config.yaml
time_shift_ms: 100
input: "waveform_16khz"
tokenizer: "char"
fused_qkv: true
moe: "top_k"
shared_expert: false
Rows from block 3 of a small CTC audio transcriber, named by matrix and row number. Rows with one number within an expert belong to one neuron, the router's apart. Each number is 128 + 24 x the weight over its row's rms, rounded and kept within 0 to 255. All counts start at 0.
Before each expert's rows are labels from the 100 clips, of 14976, where the router gives the expert most weight on average: "top examples" is what is common among them. Only what is clearly more common there than usual is listed. The data: phrases spoken by 400 fixed synthetic voices. In brackets: how many of the 100.
# router: router (model.blocks.3.mlp.router.weight, 16x256), inputs 0-85
# up: expert up (model.blocks.3.mlp.up, 16x128x256), inputs 0-85
# down: expert down (model.blocks.3.mlp.down, 16x256x128, transposed), outputs 0-85

# expert 1
top examples: /ɝ/ (99); reverberation (72); /ð/ (36)
router.1 [126 138 173 119  93 130 144 121 110 117 100 193  87 150 127 105 155  96 163  97 113 127 110 165 133 126 142 110 154  83 134 147 115 143 108 127 110 148 136 170 136 140 177 134 144 140 112 132 156 139 136 141 105 125 120 122 109 110 125 128  91 134 166 114 131 115  98 171 102 130 134 166 121 128 127 149  99 101 147 128 107 108 121 106 109 107]
up.0 [130 122 101 141 144 101 173 140 134  99 118 135 114 170 146 123 110 159 123 130 147 147 136 132 122 104 154 127 153 148 166 128 135 135 122 161 147 105 132 110 106 100 111  88 123 126 122 123  69 142 137 136 156 134 114 110 183 136 167 175 125 147  93  97 138 121 124 126 134 118 143 122 104 132 146  81 134 144 139 104 142 123 127 146 173 111]
down.0 [156 143 159 148 134 139 104 141  89 110 148 110 116 143  97 123 104 112  87 136 139 138 100 103 192 126 131 159 147 160 120 159 134 138 146  78 131 157 170 140 161 146 145  84  85 156  88 156 127 122 144 153 172 122 160 133 156 142 135 178 114 103 102  98 114 112 124 123 106 136 105 121 101 125  88 106 125 145 119 156 112 149 119 107 141 149]
up.1 [116 130 117 141 143 167 130 146 124 120 121 117 116 110 125 121 132 105 142 121 131 131 138 140 165 105 132 106 129 149 154 138 174 174 182 137 150 150 146 107 137 121 151 126  83 150  93  85 121 109 156  98 126 125 149 144 112 128 126 144 142  92 112 146 120 159  86 124 126 111 142 130 141 145 104 155 126 109 141  71 106 169 111 138 121 125]
down.1 [170 123 142 148 111 100 118 154 134  75 110 149 117 145 104 112  99 145 141 156 191 126 145 143 135 130 124 114 117 199 142 100  90 146 127 152 155 102 147 102  95  97 110  99 121 141 147 158 121 158 134 111 134 109 159 125 158 155 153 103 191 119 140 102 109 140 134 168 121  96 155 142 133 121 110 137 109 114 106 142 169 106 105  88 135 118]
up.2 [119 126 125  98 146 124 134 138 120 121 144 132 115 140 126 153 116 113  77  97 178 131 125 144 142 104 126 130  84 112 167 115 131 120 116 155 161 123 158 146 149 154 175 145 155 155 152 153 141 112 143 148 129 124 152 117 132 138 178 153 111 149 131 136 131 160  90 122 120 127  85 149 133 123 120 104 161 147 116 152 120 142 122 117 169 129]
down.2 [137 108 120 152  95 130 114 131  95 132 119 117 136 142 139 144 139 125 138 152 139 120 117  82 113 125 139 145 103 159 139 116 115 118 136 128 137 158 124 142 158 145 103 132  91 111 133 115 112 143 139 163 134 146 132 166 103 108  50 155 139 112 114 130 162 123 141  98 113 133 114 149 141 131 111  47 130 107 166 146 112 105 148 125  81 113]
up.3 [138 148  95 139 111 118 114 138 136 176 131 130 136 142 121 150 111 151 159 105 116 111 144 130 142 121  96 125 113 126 139  86  80 107 101 120 113 108 101 134 156 135 148  95 145  93 155 164 109 159 121 148 141 151 120 162 165 122 105 153 152 117 137  92 178 129 102 147 144  98 137 118 165 150 114 117 134 161 124 123 134 131 163 125 165 113]
down.3 [143 148 138 102 123 132 118 143 146 134 150 142 107  92 120 161 135 133 140 106 113 108 105 118 189 120 162 104 126 149 137 106  76 145 115 118 167 136  98 156 124 117 120 154 111 128 153 177 146 158 142 130 104 112 159 137 134 114 121  90 128 109 149  93 171 123  97 131 104 123 148 157 159 116  89 130  87 129 150 119 141 116 126 142 138 115]

# expert 11
top examples: fast speaker (49); mains hum (39)
router.11 [154  90 157 150 123 131 126 109 140 155 161 182 134 141 159 111  90 121 167 126 118 146 133 136 143 133 112 130 129 100 115 146 113 131 164 134 157 101 120 142 119 114 128 127 165 118 126 157 106 108 131 101 116 131  96 106 124 140 126  93 169 156 108 111 103 109 121 168 147 123 152 116 110 119 101 115 117  85 232 144 138 128  96 164 117 123]
up.0 [129 131 166 106 145 106 153 130 154  98 135 146 134 138  87 143 141 107 118 107 131 143 122 142  67  62 139 146 117 113 147 162 105 106 128  45 171 128 125 127  88 129 123 148  86 174 140 109 141 116 153 107 126 100 151  64 115 140 137  92 121 132 108 164 118 114 133 122 111 100 130 119 167 104 165 112 124 101 141 121 143 166 119 143 128 160]
down.0 [141 144 127 103 117  91 170 140 133  85 125 155 131 103 106 162 133 129 160 106 102 149 119 151 140 130 133 123 106 110  88 142 131 134 145 105 149 140  89 106 129 132 193 159 112 147 140 124 132 126 161 145 106 116 130 141 138 125 139 113  95  87 128 197 109  67 143 124  83 100 135 100 134 135 144 131 130 151 112 156  97 134 114 102 170 160]
up.1 [135 171  92 107 147 148 133 159 137 163  99  75 163 138 137 105 154 144 121 120 125  71 165 109 167 158 108 126  78 156 163  92 136  91 131 106 139 152 144 133 114 155 140 140 134 137 100 104 142 129 139 143 120 120 138 135  83 132 127 136 145 133 157 178 152 152 117 100 148 119 137 146 124 112 105 146 134 177 129 124 135 120 138 154 152 163]
down.1 [140 117 133 107 140 132  91 153 129 180 120 107 107 143 165  79 126 164 139 127 140 186 123  97 125 137 107 139 103 163 123 127 137 112 147 121 139 158 203 149 110 139 138 107 152 106 108 136 115 156 146 123 139 121 120 126  90 169 126 118 172 159 128 115 120 161  82 184 162 135 158 166 112 117 129 103 129 122 104 172 138 131  96 129 118 130]
up.2 [150 159 123 105 138 113 116 137 153 154  88 117 153 160 133  93 129 130 126 105 108  85 174 119 169 131 103 139  83 164 138  56 135 124 135  99 132 150 152 152 108 112 131 145 116  95 100 130 149 141 142 156 135 138 121 110 127 129 111 117 157 154 160 171 145 174 127 144 155 112 133 152 102 133 117 137 121 145 111 147 149 117 170 176 102 161]
down.2 [185 103 186 118 137 148  92 175 158 143 144 143  94 158 174  96 155 107 162  86 132 160 135 111 124 136 141 142  99 165 134 113 122 136 136 107 156 135 132 154  95 141 140 119 117 147 147 103 153 110 139 112 159 156  99 110 112 125 130  65 147 145 119 128 133 167 104 192 117 145 174 155 105 150 128 103 127 121 126 172 165 118 126 101 129 135]
up.3 [ 86  72 120 166  79 130 118 143  91 163 192 137 100 160 142 139 123 128 120 107 146 154  76 143 157 105 142 132 112 106 107 120 120 214 143 178 149 124 105  73 167 109 168 143 145 135 156 164 117 150 117 150 111 156 108 162 117 111 154 131 148 121 103 108  96 130 122 131 169 127 132 124 146 189 106 112 104 119 105 145 134 128 107 102 152 117]
down.3 [100 128 116 167 113 138 149  96 136 132 148 165 134 150 130 126 143 159  82 129 112  95 114 224 131 140 145 157 109 138 138 124  86 166 112 175 103 140  79 139 154 140 140 139 124 120 153 153 144 123  64 108 119 105 124 104 135  95 134 121 145 111 111 129 142 145 139  93 120 151 110  69 153 156 121 131 126 123 143 150  90 162 162 113 111 156]

# expert 2
top examples: /ɑ/ (85)
router.2 [108  83 105 135 175 102 173 114 128 131 137 136 119 129 108 105 124 134 159 103 168 135 114 128 128 120 126 141 139 157 124 130 132 154 122 113 152 128 147 144 129 122 146  95 168 166 111 142  93  99 148 123 115 147  96  83 165 148 138 153 143 151 136  96 112 115 149 165 120 134  95 140 100 113 115 108 140 108 158 123 116 126  83 160 130 143]
up.0 [117 117 137 124 148 167 144 112 101 128 129 109 141 128 114 156 160 129 114 106 139 121 128 117  96  93 129 163 141 108 184 131 116 121 112 103 129 129 128  92 167 145 107 120 127 111 144 103 148 131 119 137 101 147  95 111 139 137 121 140 107  75 173 156 182 153 104 110 138 134 140 105 190 156 102  82 109 136 131  81 122 120 136 120 124 145]
down.0 [155 149 151 114 152 138  99 185 123 142 160 142 119 130  98 131 134 135 123 149 152 122 123  88 159 161 106 119  96 142  99 143 133 159 125 113 119 156 119 103 126  97 153 105 151  91 128 105 114 104 131  92 150 147 153 129 140 113 116  87 148 116  88 117 150 130 125 100 159 118 134 168 110 118 107 103 109 154 181 102 170 115  99 147 105 117]
up.1 [ 96 143 121 125 116 116 173 175 127 143 109 146 154 167 150 121 156 166 118 113 174 116  87  68 136 131 128  97 130 103  97 132 154 128 106 153 122 150 152 128 157 131 127  98 166 164 100 147 114 107 203 121 159 143 109 160  92 157 136 172 134 151 130 142 123 104 125 130 124 147 141 224 115 144 109 158 141 157 130 105 141 103 126 106 170 141]
down.1 [ 86 126 127 149 107 129 124  72 147 123 131 120 113  97 143 105  74 108 105 105 114 143 162 193 112 109 131 120 189 124 195 130  91 140 134 148 129 111 121 143 123 131 110 112  77 140 138 170 143 123 131 154 136 109 112 107 138 138 145 145 167 121 128  89 103 152 122 149  64 118 117 108 135 128 143 184 115  94 121 131  87 126 144 133 125 179]
up.2 [112 124 163 138  92 148 105 156 152 150  93  87 142 147 141 165 160 163 107 161  75 130 132 136 150 163 125 146  97 132  91  96 126 126 113 121 138 142  73 126 128 118 111 144 127 117 160 141 157 104 130 118 112 189 134 149  98 100 147  87 146 118 112 131 154 125 102 121 178 122 128 136 140 134 131 119 138 158 130 123 125 132 179 143 128 105]
down.2 [145 126 106  99 140 102 134 150 122 116 153 171 157 157 113 127 140 160 135 112 139 122  88  53 120 154 123 136 117 120 102 140 157 108 104  99 131 112 128 136 124 105 148 117 164 133 122 115 100 137 139 105 139 161 100 119 120 134 130 152 105 123 151 150 118  92 121 127 163 108 129 156  94  98 115  66 121 176 118 128 159  97 110 122 130  88]
up.3 [136 122 120  93 118 131  99 134 158 112 108 124 169 179 138 161 165 134 116 125  93 112 134 169  57 106 163 103 118 160 174  87 131 115 121  78 117 150 127 104  94 150 102 136 140 119 128 126 153 169 127 130  79 156  98 117 111 132 105 134 137  93 163 134 156 137  88 117 127  78 142 157 150 174 111  97 130 115 125  90 117 125 141 137 127 135]
down.3 [124 110 125 113 157 139 113 192 127 137 197 145 128 146 127 141 176 130 124 128 154 108  90  67 147 156 154 109  96 152  91 106 142 150 117 123 111 134  97 121 123 123 154  83 150 133 102 113 129 118 118  90 149 144 135 104 112 108 110 138 116 100 111 135 134  89 121  93 173 149 172 140 141 113  84 119 103 149 137  96 168 100  96 141 124 105]

# expert 14
top examples: /u/ (72); slow speaker (58)
router.14 [162 105 172  88 143 156 161 159 128 118 168 135 167 130 147 115 107 152 114 124 132 147 139  99  94 152 127 114  47 170  46 127  80 157 107 115 148 153  73 119 124 154 169 104 125 167 157 110 136  60 130 106 100  86 141 161 133  86 106 104 107 175 120 156 123 111 115 141 130 130 148 136 104 125 137 131 126 138 113 179 138 144 124  92 140 185]
up.0 [100 135 152 122  98 134 108  90 129 108 101 100 155 138 106 111 131  98 130  85 112 104 140 141 133 123 102  81 255 128 137 147 129 137 106 153 138 128 109 126 111  72 112 147 124 114 120 122 141 105 113 156 147 161 114 116  97 141 134 154 136 130 156 134 146 150 111 157 124 118 120 123 139 115 101 127 115 177 119 136 111 143 124 102 131 122]
down.0 [138 102 156 110 109 152 165 170 144 130 128 121  96 133 118 100 105 124  82  98 137 114 102  87 126 180 125  81 117 135 109 128 110 172 170  82 155 140 152 122 145 151 153 136 139 180 162 137  97 117 158 105 125 168 126 152 108 126 175 112 165 150 137 148 131 151 138 130 126 122 105 189  98 101  98  89 151 142 133 104 187 151 131 134 152 134]
up.1 [115 133  99 144  85 127 131 137  82 152 113 165 127 145 138 107 132 111 154 130 131 120 129 116 168  93 108 113 111 143 136 134 106 148 166 146 143 114 149 101 140 134 111 141 130  65 111 101 134 121 134 178 118 127 155 156 119 134 122 134 125 114  71 140 101 154 114 130 101 113  91 171 128 130  97 110 135  96 162 152 172  64 126 198 115 130]
down.1 [106 156 102  92 110 139 115  87 111 116 158 132 118 125 181 130 127  98 107 164  88 147 142 133 113 112 114 111 115 140 129 142 136 125 120 129 129  95 144  74 146 149 132 125 119 146 125 117 115  98 128 148 135 104 152 112 172 130  68 123  99 107  89  76 160 120 111  85 117 169 120 145 132 131  92 130 116 121 109 128 111 180 113 107 124 102]
up.2 [124 154 140 101 134 144 113  83 118 116 119  94 128 141 136 191 107 158 104 163 169 128 128 132 130 137 147 158 134  82 120 133 157  98 131 125 147 126 115 159 100 120 116 125 104 185 106 161 124 117 136 115 137 119  94 103 143 177 116 135 141 153 187 109 205 119 157 118 180 148 128 102 100  89 152 141 103 164 125 135 108 159 167  85 173 106]
down.2 [ 96 141 125  96 126 157 144 117 150 139 163 133 115 132 169 116 146  96 104  91  82 106 183  92 135  86 152 130 159 121 147 127  88 151 122 120 150 100 141 123  86 119 111 156 105  95 136 103 107  94 140 151 156 106 103 142 148  96 116 105 125 182 119 155 139 142 113 109 111 159 125 134 140 140 104 135 142 106 151 149 129 165 159 133 150 153]
up.3 [143 115 103 149 151 132 124  96 148 120 126 144  55  82 124 120 123 117 107  85 186 135 122 139 173 152 111 171 116 114 194 146 197 159 130 108 141  84 117 111 140 130 133 147 120 148 130 119 136 165 109 109 121 158 120 143 152 182 138 111 165 137 160 110 109 147 165 161 139 163 115  91 150 108  99  68 146 141 137 102 177 116  89 207 132 101]
down.3 [149 113  98  90 113 117 175 121  99 125 147 126 127 107  76 108  94 123 103 119 147 144 157  97  89 165 123 122 142 112  95 163 143 121  99 121 139 109 158 116 120 135 111 125 147 100 134  90  86 112 157 115 132 121 149 108 170 169 153 130 119 162 145 144 149 107 111  78 118 126 148 155 145  91 140 146 132 131 158 102 163 136  99 140 132 133]